From a checkpoint of a small spectrogram FSQ autoencoder: encoder arch shufflenet_v2.
Rows from block 4 of the encoder of a small spectrogram FSQ autoencoder, named by matrix and row number. Rows with one number belong to one channel. Each number is 500 + 40 x the weight over its row's rms, rounded and kept within 0 to 999. All counts start at 0. Numbers have three digits each.
After each channel's rows are labels from the 100 clips, of 14976, where the channel reaches its highest value: "top examples" is what is common among them. Only what is clearly more common there than usual is listed. The data: short made-up English sentences, spoken by a formant synthesiser in many voices.
# p10: first pointwise conv (encoder.blocks.4.p1.0.weight, 80x80x1x1), inputs 0-79
# p20: second pointwise conv (encoder.blocks.4.p2.0.weight, 80x80x1x1, transposed), outputs 0-79

p10.21:499426539414440446594515541510547491530561502474502490487531431556447502546549463508446518545537506484483496458462456513452519530489490527486495520510479499486525499537472604462508617450513475525419532423536477527506511483550493519487496489
p20.21:504540530512486486501472523492455471599529407491540480490489472510542500543518532523521497575516474506521491458492567539491485434563474528556514491477450524558537449459552481528496458513532477492481538468500613470465430568527503413561507435
top examples: /s/; clipping

p10.28:520524478515522490473481500502465570528455533525568511451515541543483457474519530502476528523497569550479540484518511541418409514576586448530519560520518481517395469539552472491502532441473480459548545489533458507546498575460490464553550517
p20.28:483469557491487504629507551482472496445541519486471471525480496486486492449481537445485489500497493442520475567573501455441523492524523553474462468503451429602503538470604505542515478508528476481452509459498485564536594493476540538509533519
top examples: clipping

p10.37:507488474467472580426472465453461522502475488502506522491507471542478529495454514524478558559517447473480485502580478496490548483503486483452456475463572551502479477429477533506500508475487536425549461529460401462417480508365512563511517500
p20.37:450426476503501456491491523520451530492565458438537468554506500484537500460431507502511478495520471472494434448497538438462564517558380501515519573467504495481496527488449535530450513488451492572505606469457485491488506563555538503532560483
top examples: voice: child-like voice

p10.2:519495446430474515501512510456497588455507449422553509504530495488414507443485508513458480568524535569494528495552473473558507521467527480577502539566524540463598466561551528524494501550455517523511486494450451500470517518450525489550583509
p20.2:486460482428490562509436598501482434484577508465486473514489450414483452490470539528468465530503485515451467551521481542502435553537490522486468508535524450487484522442563569475492463502465476547480466561457516552525457560544528449576487513
top examples: voice: child-like voice

p10.77:483508436527537484449449541552511462545479480511526580477551496465469469499512579595573577555596464524519495542485500515530442527483578457521553482517553514499427446473484530470488527481505554479434501496458484504469509503492510516468459561
p20.77:472516570472429402495514519487555491497542442474493553433467464519442592535581502467478505474483510514536499485521537532501530534535505497547413491529529480455542488522493542451511385492459422503500496526518525504459499525559450453541487533
top examples: voice: high voice

p10.69:449545532509420537502517498414446499514451528563538518488534516509462525540479493534476486510566504496494539488560518556492533487466464477521488484465448580400570502526501471531487439460534573457543496504478551509456504580470443498437445552
p20.69:468543524485545543515501449469538477521534445487558445457531495510592469465516480478487485517571487513507570486462572523506504493487507493444436437479489470551511496452516421425518496505561465536446537510451483488548494454483513375570529492
top examples: voice: child-like voice

p10.19:520514539410526496518500532539485437480553532486595537457518438529570524484458502441515499478521479466511456453449478447492493510483479531481521439514453450462597457459510514496453500482503480522392544532471593538543532508562484537482479486
p20.19:587441491454545490459448513468558517640515536530510530570484504437499519529492476536467471564513522566469516460467497471479479503512491453478506512569509490469476469588469496471537501494485492471485454417433583498504488533460445459474496501
top examples: mains hum

p10.74:465474465484495464464429485454505518520505499480541506492430505561537554506490535510511576504494558528460476452514514559439450500500554488566534514488565498503512526490415476515480459396488498439522499516505462450637503583503518546511525486
p20.74:474522447517509529473498493503498457548478559497447439524515477501429468475458432475485551531563484517470535463537510439434406559443459513458528514479500467534525536499451488436539494512500434436401467525504497593551502481451479446513510475
top examples: "she"

p10.61:486528485527601464516465557456534572476513500583447513505470491512431493457532520421482409426450490448518581468542512506533460435457558469479471518455508491465476521507493452492470540544525471452517558519537475447492465455523500527503506444
p20.61:562508514478547541549471532502562488503515436450458485587501459537528509498532445505532496496528461487522388526454494535565378496515528566504463497528560463468504497541490512432514465539519529492502477571505499547507516587548517529488545538
top examples: voice: high voice

p10.1:546543473529534528505502553487465520528510554528442440566539492490518569559511527572482575557500454465451427460405523553519455501488431481512435475465524478501449512493522499513482523510483603472509503484555558505447544461466551501463503512
p20.1:486494450523509481456511505425475503549495508438530475625535455478523444519494468545488496577492476517464545482490420462502515474563549553485506509548522492488523460478469405469454376529525516502512447500494525549490552530434516524525483460
top examples: voice: child-like voice

p10.47:479470518528587511482512562488544504537515485437532520439588497454555492545457543489526438530551529510478445493426509483426480482518551456538523525526521490588488493522462466514544484472554500494503477450562578455539511514445491409531467534
p20.47:494532400488509522468541463512499515550498488517510458474444465438482416486530461502498504497511384533436515536479487505444550557481534484521514522507528467496438466465525400423502430544493510470474432536480504554543456435516559512474496476
top examples: thin (high-pass)

p10.14:515470468456522492516617513548490404533519506510481528484556465483570437500452516490463461509516535531491472422537533424522437551564574527488448519515507510521589494469486502552532516492458532500449507501516497471549478483544441535437556491
p20.14:480545463486463548476537470497431427495514500494461479516573565512523485438552476522496612534517496474523511479484423568505486482572510496559542560438532492485560475580501497483470482485497487463531581464549460569532542459551497502461516490
top examples: thin (high-pass); mains hum

p10.67:490583493530531512524501496653522527491493516486587531467476533467436457528509586492516523580588488537502498525563557529470470473531520470520495495484475495539504540477464518479548484565508470533516506493547594516545519546481491516502440479
p20.67:490503459487617584464494512497556463500486478549450508505479521529563501390572486542550485491507488459519540521482426495526533498474502427506539514562546516451482432485470449454469490494489471514504539437414458537519516541531465517496559475
top examples: voice: low voice; clipping

p10.4:542488476498481458499516449501455572493465461499528515541472554451517450514460516480470522524534491443545536501481489441442438424488479480484583556524525611428492459536513506519518530468487548414538503558540429567455492517461490490531452469
p20.4:474445484507501471528571518430460537475513530602481485477474600547479477506501584514575465451505491463535493499504485506483467519512460440493541596507444519532502425480566554523483534432445438535505490465506438509521472502512500484551489549
top examples: voice: child-like voice; intonation: rise then fall

p10.9:540481518477533453453565446531506496495483483454493518498516486470499440508478508575398442496515502466524435477523473564593457472487512509455509564544496456516471485500473586544496493483538634480505483514525558482455476452466504485467537437
p20.9:443513507454567541499447483426447454499527458498422502512382487481500455506534499505531583525480499546458497450516481529514550546541513474402517510521512553473469507508518481471541439445515551534455444513600462524495477563480515477496504485
top examples: voice: child-like voice

p10.75:481528496428530502512498496603499472487478446464527515473550444461493460553484464418409509466472446578536461491434523504480559485502481488488485507582488476522502489456481534471466483534483477513435477446540485453448565516601491478464460454
p20.75:463518519502502429528512536555492512427484562540517492493523497495519488602497549503542462491414543516527456480520522494543495480555520566426536468491457457414481547472435503533549510486556504376531493579486528501535531507486458475474484486
top examples: mains hum

p10.58:483616501525596571445512481588550505496465539529471525485512518509486476482477512470442483531531515497508445511485501484439509491564563486549554510517483499581540521487554499526464468481444510474581455460518502493523495596499498482471580449
p20.58:481455475488557468476523546488470494461525455560518434553478515516437532484452444463446495459438479484513536534423437543537472507523486491519506529515503540541452546498460465531443502567566486547453519526582443518408544504497586508463502533
top examples: voice: deep voice; clipping

p10.63:491498531468490497524463479461546503548547461450350479562530517525461453472583458496386556550533467547503478507514492469453546427486476439511523567495493548499483488508529562474528535453451508512546522505492505491455496484465501501533495446
p20.63:557501482450547482463499535470523513455540486446534515493493487386452502546519523460488473546467496581431450511520474479462482512514468508544510503460482468524506395453475481528466552502539469517523509550426525486486560418401471542473456455
top examples: clipping

p10.50:516441470449428502431427524460541542485457533578483485523567521498538541530510544589458584502471482436494453528528541556426489510531518532526525473497518482518476506449457464529482555439493478447458484498562469493480499590482553477487492482
p20.50:473436504560559497514524508468506581546528494520505531473481473502544539537432547494479528550464537510472558481537517462486519450536432469478529491462432522514472537563517527506482538502446456461536479507390555477430523505512570433542412516
top examples: voice: low voice

p10.45:531560508493526504515513415529579433492478547451528451503532456499519494484587510480506470489497488633494440447444507501479572531493499507442472535632502518482569465502484532505514464491523489514491478486520555576474504472512541521507506469
p20.45:476486554449510527513387487452456516506525413491502492488477496504500498465470437578477517566619498522482553472464419513539470491523473488549478483561488529412472549553512462451514532482442450548503489440504486469492523518484513477532522445
top examples: /s/; "this"; mains hum

p10.43:473487491494528475447561421548481472552517504515458446509482491472502463525532547504477487511575495422510538427479503488474505496527487537453537491438483497465455476507506458534601487605557463483483565607487603472485524497507479494521531524
p20.43:532457465507531585521484528440504566477534522524485510507418510486516389487509475471526478491486473413528470590489484529519503522513492412510483487519529497515468488496524501445512516444564503453540513439515526479449643503537465536521516470
top examples: thin (high-pass)

p10.26:547436503539487529446475512519511491516451544484491532549457478492422513531560467506449527482464485582537593502600508558527589472483514499552483528517552543459521505539518488506565451507466451523495523500511499538563511561403488550496495466
p20.26:486514498496494459520395492498499454470517538491515513518485512503431466476463507469520492466512494487432407450534572477542463536509487515401447487474431517600490500531529515463518478524553464485488573516454508502537404421481519540470463556
top examples: voice: child-like voice

p10.66:523488510468583514463489467516520417479518494524525500459465476414490520430571552487484539497563483548450483519504489465521547583472482433475500565531547556490568466498432460449538445472551519573484498487492478444481524530458510556466517441
p20.66:548544472503439523496478490530542490545459523490495509475612494515435464511484516517512545550583516634521517534482513541536512523431573540537501499521508580427544446554472454557557509514473517548493455447506492495513515507499482538491483464
top examples: /s/

p10.34:455500426490506453510439520437492527451509527438532499483479474545570558571434483477477484499490539489478573521505455528569584456527473503561493560491501404539506562573498518464504460495504425467475492458536520580534524538514491476492509509
p20.34:469492482530522530453452467480515466483499464502519427502493495514504517535569541494468525518546478541531511486483524465525534517610492473480494499613579606513511441433523497496519445486508552528454513457461510475517535563579533420497534562
top examples: voice: low voice

p10.33:539469544450573481558521482495502499520512523485483501540524466476509479416532452461457533513484470525460490535606463546425479393465492514537533537571513549447549514578474539526467463457506528460451466490514502440449500512489492567565513522
p20.33:524544531491505472469560536548482512554423564504491560512480524500556461431502560537547467510497495459538493499545492517465493459504480516556529500525478550548480481399450464483554512491462509534516486488548569526417521508524453607476486408
top examples: clipping

p10.72:486510500515524452498466530472456546456482542479452488556500529571387538514487534490429564538537490482515525492554465490505496484514540463550518476417541462536499515548523547452520507394509432439543493524466457583482499566487523478463474547
p20.72:515533475406480529532372481470431479505530471447485465438484505524479510526481511420504521514527534499401500540486491467498484531536472524511461525500458472577497501515503481547563550495474420470538422447503454502544480490495487442522485582
top examples: clipping